A small image captioner, trained from scratch.
Model: 10.4M parameters, 32-pixel images, encoder arch convnext_v2, encoder activation gelu, encoder patch size [2, 2], decoder width 128, decoder layers 8, decoder activation gelu_tanh.
Training: muon at rate 0.018, 13100 steps.
Data: trained on scattered letters and digits in many colours, 195000 training examples, 8.6 epochs.
Rows from block 4 of the image encoder of a small image captioner, named by matrix and row number. Rows with one number belong to one neuron. Each number is 128 + 24 x the weight over its row's rms, rounded and kept within 0 to 255. All counts start at 0. Numbers have three digits each. After the name is the row's rms in percent of the matrix's.
After each neuron's rows are labels from the 100 images, of 14976, where the neuron reaches its highest value: "strongest on" is what is common among them. Only what is clearly more common there than usual is listed. The data: scattered letters and digits in many colours. In brackets: how many of the 100.
# fc1: MLP up (encoder.blocks.4.mlp.fc1.weight, 960x160), inputs 108-159
# fc2: MLP down (encoder.blocks.4.mlp.fc2.weight, 160x960, transposed), outputs 108-159

fc1.664 074:137147097168108092127122117170152122128090136145103119125158126134096121133122142118125108144132127089131107138131139157148150136107137156127127095138142119
fc2.664 073:140192099137087100100119116120081132119135135155142105114092106144171162137116091161079141120095095127127147150081158154136100142142146128121144121120132117
strongest on: the character D (85); red (69); largest: D (26)

fc1.417 134:137118073170069155088122104103090167125086144108157119123144154161140116133110105101104148147127132154124167142136133145151131129152150137117144139129098104
fc2.417 129:157088168122119126156107129115138135130138140150119124138155137151120171156135123150121165124148176107143116130130113122114051092111130106118104115114175145
strongest on: the character F (41); the character D (29); largest: F (29); the character T (25)

fc1.170 104:098147077154157106127142130139100130085097190143112128153146125105115083104097111161108128107113152131081143118128153113164097130170124114143133152149146102
fc2.170 104:134138128128112134132144103084159120119097132126113145114086120118100115130134146126074123132118154132113213175187079148121135140114119111157148118189108122
strongest on: the character 4 (44); largest: 4 (35)

fc1.78 099:118118137108089125121113125140131109091126129128171121131127146155153132123121109091074123131136117124135107133111123148153104135144143091118170111138144149
fc2.78 102:116110067130167146147160113087090086095072116131117082146138125145141143115119134103116125127108134127136117090119118168107115138121072121102090108140096134
strongest on: the character 4 (30)

fc1.338 081:138106121111154102123064137162136117190172131106128127160128155139110104131141132172154149126160128120094113134136106176095069120092103106116079139148102095
fc2.338 080:129086129138141125094158129168124122143138125143093125171122156102118104171109161110111144145129121135135122163176168105101161108084117123170107164122117142
strongest on: count: one (63)

fc1.517 111:154098121127141156091118130118091108169130119109112154097156150133088149162142162108136125124167093148125139097077145148138050104159122147151115146140115092
fc2.517 112:119110164131144146107152138135109153106135100127144130141095132058090100111153180153142131096085108144158099136135138110081109124141121099123128133174122156
strongest on: the character 2 (32); the character Z (29)

fc1.153 072:156110160131159133132178126120108160119083135132070100076140118115137116116160113138156132123130135132140128082155118103133173150117116122154098094157146076
fc2.153 073:125121131117115145112157125091146145141099144074147079166163123119154156096114091154138148137162111131128079149089113147146120135115157161147139126088129140
strongest on: the character D (51)

fc1.249 089:139099151169150094145163117144110128143153138103174115135109120108143135115117112129124128121178134113125173164122115169129099095097113132170072112144105123
fc2.249 094:175148117168168070134097092140126158113170098096121100116093170138066143122109123126157107164097081134124184123152128104113131153132134145102145137150166127
strongest on: count: one (57)

fc1.494 109:163126137130125117121060116127102170136111131141118121167151137131148160096128164141093141119142137145079111116121115154123128148145087112132130114142161125
fc2.494 102:144112146120128150105110121091100104157117125121148130083152094122107113115127099114159104112135141174108161118089166127164136113140155106123094065099164139
strongest on: teal (73); blue (56); the character 4 (31); the character 5 (25)

fc1.59 105:091134150137090114113136104148137130145130118140136162106137153138121132127161147133102134131172163130114171120152113155170149133158132137155086120125105119
fc2.59 099:111190138071136105159097098131093165139116100137120109108124113153142161127141154138116110094168127123152116146135141139166094149146099135117156134160111139
strongest on: the character J (86)

fc1.392 091:159139103168072167120169165122154121127119136120109169090132090114133084133148111112148117122109129172138097125140143107135146105122098160128126119143100127
fc2.392 099:106113120109144105077151130152107145066138124175142144044155098158122159137105112196107135117099111180143085123087128102115159112102149114135139100143112133
strongest on: the character 7 (53); brown (42); the character Z (27)

fc1.492 091:121117121151165091160140128150146148113153111117120125102143144135104165105121095107122145112154137119154177139112103142117137118128123109090130105098138117
fc2.492 102:104150092142137099153118126122165101122158137138146103120142134141156118106142119152123144108130093165186149118152145141122121156127151138094158126129111161
strongest on: blue (40)

fc1.371 114:061128108124151118102141087169136116121118134138106079082179146106153124098122122149142135153134137127135170136141149121162108127151136180085180138142162141
fc2.371 113:114151128118121165088132129114118092188164128114138104177113135129162167134138123113118135150111120165121141134104091127138106132107155136098117111122071164
strongest on: count: six (38); the character F (37); the character E (35); the character P (26)

fc1.465 097:120171117133093135034122141148140100137094134127163146148134118099132122161081119167150125112167146079124141146136118151103137132132127147108171135159099103
fc2.465 108:154132148121141133077168130122123150088171087161127145094103119117110129170107129138136136111120115151150151089096138174085192094072105094132131135123104157
strongest on: the character W (53); the character V (36)

fc1.156 067:132168127167135153139127114149091175092126117133095103142153141132114128151148148114111143103123133142129139095150095117114135122136159112115127172137113122
fc2.156 068:130170093116122066102098128143144129161084110142138102181074160110125112114114182075130120151126107141131107126126144133142128151171149146127115131081143133
strongest on: the character D (61); largest: D (59)

fc1.747 104:131097158111133137095119150107141177141116096119164060145143116133148132142129139120134110163089130129145118143119145152150125097127113140151163120107154144
fc2.747 117:135096128146106124133131126109120164138119159146105102117103115120127119095115155119161113119132080142130099111139127146122142094116161101127128124158156089
strongest on: the character F (28); the character T (28)

fc1.105 078:130124108142138128111117135121046156138130135140145119143139131140126107121107113137096138145096092055137155165140125129098162114143111091140142130161132111
fc2.105 074:120109155131088126109097170122084154148157131112131077180088111115155146156184083132170109130092121153112127134112105141124186117107139098166113114082122132
strongest on: the character D (51); the character P (34)

fc1.533 083:152106062112112128119109131159119123127102156129167136107155114139164113097066131137129121132111106081144117101140092142101133142124094133130187153132091136
fc2.533 083:112148167131094130083113117093128139146156158124123121078137088161159104108118145095137138164117136106141099164104149141099135123158143132134123094114127136
strongest on: the character J (59); the character D (29)

fc1.18 070:140148156128119113084096131153134106124131129114181092135117133126121140139140120123097141109157137119149151150138064101099095164119099087141143114118140107
fc2.18 072:142117129152107085174135113122108082134083106136121080104113121124069136134129095081142131118135156177129127128125123197147129161084139155141129139167121161
strongest on: the character 4 (49); the character Q (41)

fc1.426 125:132133138150108150068150140112128120144106144139189170124126125089127167119097107123125077174163174135112127147175143105111158132104125168137165138139126119
fc2.426 126:118121141145145124101154116143138141107163095179116155095099138104115113127118111143146104131113117126096080087115133130057169108127140102145127089129108135
strongest on: the character W (52); the character M (33)

fc1.100 075:148126128111116080113119151172076124151125124133119139100125126125096165096136112158126191109160136104113148147102127148169125113110116119151175175105136132
fc2.100 073:137154112149139125102132098128127151116107158108121128098162136124144108124125129142144125113154136145165115106182135119114115137131144134131111171143127154
strongest on: blue (42)

fc1.47 090:137120096139147082117072163143102129180087081126138149157124131166125164112164141106113136167100135113143142102122173140119142143130175122147107104152177131
fc2.47 086:131119147166160104162121127118140098149114156119096133116127138096136113098094117170105120163128126114109133148130102139104110152146135132150116102123181147
strongest on: the character T (61)

fc1.9 077:107148133132133088153140131125130120095144142134142143093141099121174104132128090137123156116111102108162173132131101158124168098155152139179161116141139130
fc2.9 078:113126096115112108126134119067143116144109120116110145120103128155180107102170105135160125128137095114132100166136083126095109116083132116158127137128143082
strongest on: green (64); the character K (29)

fc1.196 063:153172126130111080123175152162146128105152100131085127108146122067128118105116116097120164109124136132154132117115123134106137133159129142132087146116130117
fc2.196 063:129118104153130150105104132115120093099123121100171154136115134127159160095116147083165076154152135183132116099136130130140078172138160128131124121128154168
strongest on: the character D (30); largest: D (26); the character O (25)

fc1.240 118:119110140116129126116170133129148145162103114106093171153147107154102161133112114132186102130153109074130146183087142150141108146162147128153170061093148198
fc2.240 124:131153172146113149166120116124101100157128121127123124114149101100119140180137123132124138123094153077104118158159115129113073141082127128139105137153151120
strongest on: the character T (40); the character 5 (32)

fc1.476 052:123165141113118096120150135127151123155133098101136172154131143137115158114124100117154149143072150104134155132130131133114105114146142145120109119157158150
fc2.476 060:134164114165151143101169121130105147146177160132119137098089102123089121086169133165132104163161127092125171121164116119118087114122112112100098181115157109
strongest on: the character 5 (49); the character S (32)

fc1.594 105:114112155133148144142126124116117182151092104111153138098108123192094106110134143120140121090116181136095061147129128127139126129179083151161096147102098124
fc2.594 113:149088154111108154107150129114103135101100138194109168121137126130157116158117101131118133087085154116138094155173096125125163148113144138130151121145131125
strongest on: count: six (35); the character X (30)

fc1.636 127:146142144104131118123077117127116154130056103146119111155132152138138137111046167129120121154168050114127119107160148133111132118123098096143143160120109131
fc2.636 104:111119125160134136122118138152098130131161108140114132078119103132090120117153134115174175151129093107108136140144157149141132097135121175143126121144138123
strongest on: teal (65)

fc1.331 111:164116107119135121144152090141120138123130152146140087130094153134136119135140147136104135157130111165152125119115158129144117118160101146130158164163066117
fc2.331 107:096140126080104144131105135143100127125154157115140114114095159178124126147072139125152117118169160121104122105099089133139123109095073123110156171114136090
strongest on: the character T (33); the character C (32); the character O (27)

fc1.77 090:123141095152159144123142163147089119087097113101110139133128147109120125124093164136160119112094122116114062117126178114159114113155168096096146139157143112
fc2.77 098:131129161147146118078148097113125125114120121153149209168142149127127143140147151146123145114094121134150119148141125118074104069154132150152089122141135147
strongest on: the character D (80); largest: D (64)

fc1.199 115:119118130141145135138121117159118152120096161146146121149123126137128112129125080145113129090190119131140128123114167114121118145137128110143096133136141157
fc2.199 108:144152159097093123106127095157111131124086170113119120124128157117148132128174129131142128089139165101139134154104060124104118158142123163152072120108147112
strongest on: count: one (50)

fc1.642 104:144171106147125139066123103145150107110096125100126155133154139081105140118134128151130137077148101168152092162067113064145140145110136131126099124138151094
fc2.642 113:138147086102127149118140164143150127099108107149163149146101161165139133115107139170132148114120140118128130130141135164107176140122120127141164098173106123
strongest on: the character 2 (57); largest: 2 (53)

fc1.733 112:145134161114125148099166118166113142121116112117051133126124121095129128172103150116147197084097129111107143129142110130152106155120093127102115115142132121
fc2.733 119:116120110136144107086122130115117125110145127128125152149113133101166142151124139099177118140127140079118132125167176134123064121122083156093170158107094130
strongest on: the character V (32); the character J (26)

fc1.361 117:168102145127150099143138123154115095117142148127110132119118120145118091141116087078121119160140110160165106122136133143129124093122128102107172100117138143
fc2.361 108:111146149127111132089142129129161120126123148103182104144159148134151152083170142089144111095118113139121163160097148152077147132138119128166148115103116125
strongest on: the character 7 (58)

fc1.549 084:126164148120134134115153088146145088163137119149138135136109086121144147112126136115104134144111132124124121169140133135086098138150138139136118101146132124
fc2.549 102:141144137123159148139113150142097167089134104183131110160124119139132143160123094112104130109061087095117113144147100137071119143183142110146133090151132140
strongest on: teal (66); the character 1 (31)

fc1.40 060:154153094176104121131102107132147145116134109147136064138130118106146165118127138159100111113086134112135108119140145114111133102118168115115111138134139121
fc2.40 053:132108127088131129165129120142135139167116169081111131073117108163132146135126148137127152151154119144113100159112107119105119117105110113104148155132152098
strongest on: the character A (86); largest: A (68)

fc1.728 119:120125108118176118170064111144166163110132151113138090100134138130124135105170119125130101171114139118142149122144110154078092103129128085106082186105149165
fc2.728 129:112109111122126088107080147112113140161139136155134151156128142105146124148154141111126099108105102133159145129128163066066095158112105161140087086168111147
strongest on: the character T (48); largest: T (30)

fc1.643 125:117121107156127100094129092147122132123117107120136192163132111123068115174109072137146144140123120100140122152140110112113110146129134108132096115143144102
fc2.643 105:135149101136116163130117132131091128133096135131124136169075149139134120141094094145094111107111152115128146086139118171158180169130117097153122104117138087
strongest on: the character 2 (88)

fc1.456 109:152140140116131142120125173155128135101155123088144216156096118140151144118108138097108125136154132134085147126088114078140118153156156112139178094114121166
fc2.456 102:106176144163114172158136138123156104148102101130146187128143123158162086100093112145112134132134113185109119151114115149098143131116109095111109099154134081
strongest on: the character 7 (61); largest: 7 (29)

fc1.258 102:137126100070130153145127129124090119105123162125143060146141108105148142125104143117109155148138120099145143142117104101124120078135130146112141103170113146
fc2.258 095:127167102136153087111126182141132122160110133140132118150145111149137153139092111136141147153114097155138139141124201138107066088140160166091152076142105139
strongest on: the character T (76); the character 7 (29)

fc1.171 092:144121109156101162167120139167135111106125150130098112190150147150136080109097183078143172130133127158111177123155134085078098147142122132112144134120170162
fc2.171 099:105101122122125164076133103114127103133137125108152134121131148119133144140120130093081180087125107126166120161114126170125109125148122097126121136137093127
strongest on: green (66); the character W (36); the character N (26)

fc1.748 086:086123143104169136147146135126096089157094137105118095168141107109127115104103135147134096172104124128152127146145112131119155122122150145144148101154185153
fc2.748 102:129123140140113134112150138105147101182149124157114120103123144123132115097154068106089136193147115092147145107076096146119132080111169136114156134125122141
strongest on: green (66); the character K (51); count: six (43); largest: K (28)

fc1.527 062:142114163118128102121073181130115161097120166128138156128157116152124135110133125123143102143131097109164090161166139118095154122131182145152166125098122157
fc2.527 060:129106150110095128145113157131127121120144111128145140081090169127128137144179096160130137134162151094178129134129134130112124094097099104142097114138128116
strongest on: the character J (26)

fc1.120 076:105080137099139141118125147138099114119113099124150176133126113160123122107115110120116133137133108153105161116121113106122092100139156163177115148132127112
fc2.120 080:118129161148182102132150139124104109118110111169153151124106109124117088132107159132128138179186130135116141144126107080159057130161143105126096128138132113
strongest on: the character 7 (38)

fc1.140 051:120133120147122120136146136138100131114139189110121145163101115117140128112107111172110128099107132136075106137104126124098102106152114100122129113127105085
fc2.140 057:148134184166127133131103096126153151139109076132121151144130124136130140117121144127095123146093166106128139157173121103132101094105123124109145119124136122
strongest on: the character T (60)

fc1.17 105:092148151132183168123114153174105124162087175157100118109152126145123106137189124136113111127119084093123142184154136121145110126150138154151133092110147202
fc2.17 103:120136150116103142133142171139139124107166139131115124153149125142128124070109173122102084111166132107136147156146114100161133133132117177138106139131126142
strongest on: the character J (36)

fc1.628 090:126133118125122160159140131127155134144097124126122135129137154105117108139130143123131145129147090103153145171135089114136127097127065125129119117134114142
fc2.628 100:131137122098112142142122119132110164144127110138127153125146080119131130135122122104119097095127128132151136171136159108130149095117167134101133178155155141
strongest on: count: six (41); the character Q (33); the character O (27); the character 0 (27)

fc1.399 122:118165151115111137185158135142130134104147123128112168125101118090145133126159104152071105143133117167137131126147117131118119117136084109144082117129089108
fc2.399 117:120141141120186125129120104145091134116141163142109130130126126110099150146079133123169151084164121161120117118155143117071118093126111144109125105145122136
strongest on: the character 5 (87)

fc1.255 075:142078084109116098151090128169118141098130136090168144096133162117137117119101138124131163164089140109156116128119129149134097120089146166130150179153174101
fc2.255 082:117110153148084151107095119145136141137097125131120098142115135105152115108132075164125135109134133167110088101103088146134133115136135145152143167143147146
strongest on: the character J (34)

fc1.411 105:108147084122126145125075128142199107135130122108132124162110146085124141135146120138123142160076127097142103147101129119121139105103096168129097142193146120
fc2.411 118:133142127156171140151107115126141143164097145121110101125112152069095154122132115165119101120104092133111127104167128136118115093155121132119136097134111132
strongest on: blue (40); the character 7 (31); the character 5 (30)

fc1.14 094:096116092106137149152152099134151128123096148131139141108173075116111112130131187143085108078142147146111100131155125136112097068146095144095142131097142062
fc2.14 104:115155104088176168117113127134106153142117148154140135151149078144117124157132131110108107089120127156089125117159085142087113118155118109111119130176106166
strongest on: count: six (43); yellow (41); the character 6 (26)

fc1.622 099:140151105135125122110102137140195093134114132116081156140119113080084132168091096098126132144085154140129112093086107124127112126115142110088109142107165168
fc2.622 099:145168090145136154169125140133139078107121130108134123101107119116145148116102122148130100124115117131105149112192115168120093141164156128077126082080141123
strongest on: the character 5 (33); the character Y (28)

fc1.692 077:107145083144150156123132136114134114095167089114125157146161143150118096086159092069082153084110073172134127122141115105145139115089103136142097146121151116
fc2.692 077:141185109092127138169109118096154156095139127116108136074154105126136166121135140157154148151118157142062118110140142125124155144154148119121138127083141139
strongest on: the character D (74); largest: D (45)

fc1.430 067:092143120106148111109144161118129136120161122126131107148145181115152089120069140145131103116148124137109163153127132125137121151125102160100147123111135134
fc2.430 076:161136097175088157108146134164143100131121150129136077120164104113155138153148116120139122153170115174107139169066138119093093092136134140157122114143127161
strongest on: the character F (57); the character T (56)

fc1.482 104:113145085116123134117129135155110166140149165134160161134123129139143120143158134128186139162148123161179116115118124133135105157126142141161167095139105133
fc2.482 113:114166189134094097131124082128133114175128121094140150169173116114132138132156061142118120161196134130088124133124090121141176064127160081116162135146114122
strongest on: count: six (38); the character T (36)

fc1.607 110:110077186097157146130149135186120136115148115108106140108120096138110144117170138095113115102141162137111138110121109145122110114134087133153094130117138179
fc2.607 102:128170123107112091127135105150090128126182140115132122116185139141149119107133141118121152098140138128098153152114168147168132132131154136138105158165137091
strongest on: the character 5 (82)

fc1.761 085:153133152145147122147144102153150141122172136142131102095122124134099142116109160135143154113138134106169150131103109060146119140081134104134126146151137141
fc2.761 090:131169108132103115149141160136128153140107137135135092110085142121136140122119096156179123179134110149144121139148141136129151080122136166121084109119121145
strongest on: count: one (71)

fc1.0 086:100134148133132128115166107148125167066127113136141148164103092121113160135119119152165112147104129150115109112122080181106133118103203168136130147072121143
fc2.0 074:130062108165079115098150107111125168140139156120114129125150120134088119134145127134154152132138143087173121126175103130111154126118182101146102157163156125
strongest on: the character 4 (67); largest: 4 (63)

fc1.736 108:128187102133126114086129124155125149135154117157119171148172134099126146101149081149084117177112134048080136142158122168114110138153100110138128121126080130
fc2.736 105:094130104105103126124122126171149144075169130165162143126109132133104114153125108113153124119111147128148129132118181153126145082092134119099120129139113127
strongest on: the character W (97)

fc1.270 119:155143137098121095121134092151130129145109106138127110114179159135141121092125075148107101114122105121109061107117146129127126111130153143100160171131146136
fc2.270 118:143130113143100149115114133159120127157127170123126147127153149118135156100152135081091137104108113095125145163073105079138115117103118159127119126189053096
strongest on: the character F (56); largest: F (30); the character T (27); the character P (25)

fc1.626 060:113141173162126135111104124134157145168149085144102164123156137150125113121104136115110121120089108155106143182112112098097101088162127143164102135111119107
fc2.626 063:139100165141103128136155099144127146182155118116121140140132097127121112114126156134069129148114143067103146138098173108145156094123156133129125157138150152
strongest on: blue (50); black (46); purple (42); count: six (41)

fc1.610 108:118107143160084137136130145143127144121138166162141160160141122141121106119145131102154122143155129096137121087110123092151117106174109156152113149149147167
fc2.610 125:115142135129135133140160121074118105101142147127090115104163153144150132135124127143112121122133113128132096127121187098090159142076112115109143167153113118
strongest on: the character V (30); the character L (28)

fc1.460 069:150186130118170122114160103129120115110084069109119088174141160131130115138107116182123100120125144133122125102109088113110082113132092148115108126115123118
fc2.460 073:136128161200128162126164118125146099124134149094114162134176122119131124139134175169144117125109109129135157135131058159062091130135120130138166138176084131
strongest on: the character 4 (53); the character A (44); largest: 4 (25)

fc1.593 120:122192099172179104099155159152130145126112140162186119129149117119141117109079152109100090120126136126106116142126096139142114142130091096140099157112136133
fc2.593 126:199182111127131130114137137124151170140162099166131147110107162166114154091114106095125099114115122116133093121115170134128134134136145103116117147191087165
strongest on: the character W (86); largest: W (27)

fc1.283 094:097105108177118112103147141142125129149174154106127094123136081130139123114131159137122099134105135096124151186139128121101093105135105118154102111130166080
fc2.283 095:125160099077114143090125131149144161159172105150128120133124072149125138108130087135091104121111119086107143124129130138069115131120173140086124134114109152
strongest on: the character W (53)

fc1.502 107:162125137117142096134094163122090167146122138099160099165125141125168147135051170131112095170190073119124089137147122152129135145134109097122106114118110118
fc2.502 098:134143111139156091107112138171089131122134125169123177128149122136146115098138158105128094118126075113081109136130098105132170128116157144144165132187173091
strongest on: teal (78); count: six (39); the character M (25)

fc1.447 098:142148133141131130103079147173140129145162147135158104142109080135148136116103131162160110121143120133127138139137156103111103137128166130123085150101148112
fc2.447 093:142127160133081094133128143113105098173106091146126106123111130085151138149185107122135128131173114137142150094111077123076206136123161123113137110125099123
strongest on: teal (71); green (64); the character S (29)

fc1.96 116:156152124157126110061170148156130119161119104144107087145152149148103111143176135156157115092129116162127133156123110130115158100135152161113139101121124139
fc2.96 115:110180165121109119127146128119116129094087151154145130107142121154141142109110154167117168069122130106117164112074117124096161166129128134121118169159126101
strongest on: the character 7 (31)

fc1.60 108:081116119150123151063128097148143127119118106127103143098110111105157192133158111136139120135123112102111116114139126205090125123175119146092166117156163122
fc2.60 120:090137142117144137129118128154150114098129145129098120149161145110136136123073128121147128132119128116144119098107147128115101173151166136177119114168144196
strongest on: teal (71); the character U (42); the character V (33)

fc1.203 134:128088126122097145146125173146084146138139130125114179113116120095100170098220112120075165166131103152100128121122087160171129112134117125144104112148125100
fc2.203 120:107106139116132110168147111096087115104145112151103138098144154110149140096086152129168182111179178121134114109132114122120109157132109129151074129132166125
strongest on: the character 5 (99)

fc1.673 133:181162124127141118083154160161156128155142142130118093152129135156136139087123097068078099129127115169154123148144105099123138085130124123091142149148118142
fc2.673 130:136149098133141115124094117127184154142157146141143110102153135167120126171122080128138104125116080126177153139151091163097157136092151166123122125127099143
strongest on: the character V (54); the character W (40)

fc1.408 114:147123122137106142130107150134124121152107188117160128121161121143128087121103118131131132147087139136144161140130127118137150107121192142161104069125120081
fc2.408 100:172113136110173109143128101118150168173144101123146147105150119143090169145123115132130148096148115116127121144140092064179122117116129133098099121115145100
strongest on: the character A (42)

fc1.88 103:147141120127097143141142132130159132144085117086133166151105138163101180100136160168171134151134107113128095178105143147067102140144166099130144133121159156
fc2.88 114:115144128152125107135145104148079115140097138198101115115152123134144151161131147127157101137111151120108134092176142133133103127128166119130128139175148167
strongest on: the character T (54); the character Z (27)

fc1.450 077:093132104145163096104118099130118138130136175157120158133180118145140069111143095105131099157143114110128119171124136147108101148142154110133122134124155164
fc2.450 077:140088136091144112143098113162159104144126123153127177132090094155100128086147128103114125137135141095110094195114143084118107098127110144127129109170083126
strongest on: the character F (54); the character E (47); largest: F (37); largest: E (33)

fc1.669 091:089108119147106120086098115138141112147122095144196116156125151122141133129129119149115108086142140145099114123128115078142127117192142128147108136130158133
fc2.669 094:110141107119146129072125123147123154107094084145110121146137114106108109135121141092130103129119097146129163125117136192110150107120104115143126166176094098
strongest on: green (64); the character 4 (34); the character 2 (32)

fc1.223 112:153111108115112095127096136094114122115107115124111107191135115119099132138114117093128142163141139102152129120103147106180094116161119153111131111140142136
fc2.223 107:165171133166156108111113171085141132142143107107112108139165094129117153143143136163165126111152154123125110118108154176108117148145132175103128089134078138
strongest on: count: six (37); the character P (31); the character T (30); the character 9 (26)

fc1.641 099:096134182149148096144118121137108126128195107134128135140184120124136145170175100147152130133136146122114089122139118097125148127151136127111143129120113119
fc2.641 091:116145128100138146137162129115140107135119120109119143116143082089109105072148115118113122111115132117125123152125061116066125104127153136104137089156106127
strongest on: the character F (64); the character 6 (39); largest: F (36); largest: 6 (35)

fc1.159 122:120080123112163067116140158128123104097166134141128104130152135148140119124172097111141114137114115160090077123112106116124124081114151114088093090134143114
fc2.159 118:120125161149118146118089142101121085107114129168140119122103138129135141120150128107105107109118134111122162103155124151139127165072140148074152108140120073
strongest on: the character V (52)

fc1.219 078:083150128059105112107128098142109117139116113127150124131117142146123135124163104125123110104122173136135116079132154084150146108110121148089117180139113130
fc2.219 080:138163097126130130104149138112157111158158179139161113100129111190137083117150146127119134171105121191093154155148123176128151150101160117155160087136111144
strongest on: green (71); the character M (42)

fc1.193 075:129160133101130105113128136148166086188117155106114111128141143120148121097107092122126130151153150157112148151126133153118119130117097131180167172150142165
fc2.193 077:166114145120147134105132114134090122148127097122156123114097073113089154113111121132131110105106082158099109063110133158105153122129115082131166120135119105
strongest on: the character 2 (35); the character W (29); largest: 2 (26)

fc1.24 106:135113129109079112141127131116110138141100135115125113161115080124147127132148128125094138128127141104158135124110139110120136152168088118129148123158098172
fc2.24 098:149130143118111071112118151131153160138099098173153122176133097118138108157096141165124130140117122135134097103146179143110114122102142137081181111139112110
strongest on: the character 7 (41); the character T (26)

fc1.324 097:092147154122096109122140152131102141120157128185115135137115165094110131148103093113072135062085150146114143139146173122161150135119138124119115158143146140
fc2.324 099:132106125142144105119071160122102129159095161129152148114120107193103149109150081131135136133145125116111135124103107144149162097102127148123129120113112119
strongest on: count: six (52); the character F (48); the character S (25)

fc1.192 081:182168094106090119096107142141132116111108130124117141104128164099095139115089090161137119160136133158133169115147142160168108086106112083095142123110147171
fc2.192 073:105132148166133117109125107095143168153101124124165175101167142128126092109116164149103149122148154127140130107108170076090119134100142092128128148100108173
strongest on: the character W (40); the character 3 (31)

fc1.334 117:171113121141101100132124118108126150116115154130131116133118120135141158112156119113096124103102181137157105135117116156104112100084127132076136124109136145
fc2.334 101:095103094124136114147132088082104085141107129098140120110159114149150143131137105130145088165103151139094129135120092150136154088161132128124142117117141140
strongest on: blue (71); purple (42); the character M (27)

fc1.686 080:139127091126135129098132102115077134140097110121166134113110111103117174101106124127135102092070182107143124109185125149150188141176172177132133103135112118
fc2.686 083:122104150150117160065111171172173152136155125104104136109116151135100096102092162141121110125125132107098109112112137166103114153135106097186153109101105093
strongest on: the character W (46)

fc1.141 074:158120109144162078120144126123140120105096163130141120169116183125079106127109112132119112132130182170148112084113120113152185124103133140142127116096135132
fc2.141 082:140158129089137092143141096150089147136098125136137124153134106140132160122127133119126111101146110147145155094096176119182157191142119095118136088117141134
strongest on: the character 2 (41)

fc1.621 102:107172113115187110139134132134112106168114104182143136098126141141135158149124124123113113160127148128116127098132098146167181077110138166152149135148124129
fc2.621 100:166130131097143129120063141148131130122126129113110134161124127128139119138078129111156132138141114137095147128085146073161100132158108121098096094129144124
strongest on: the character 7 (40); largest: 7 (36)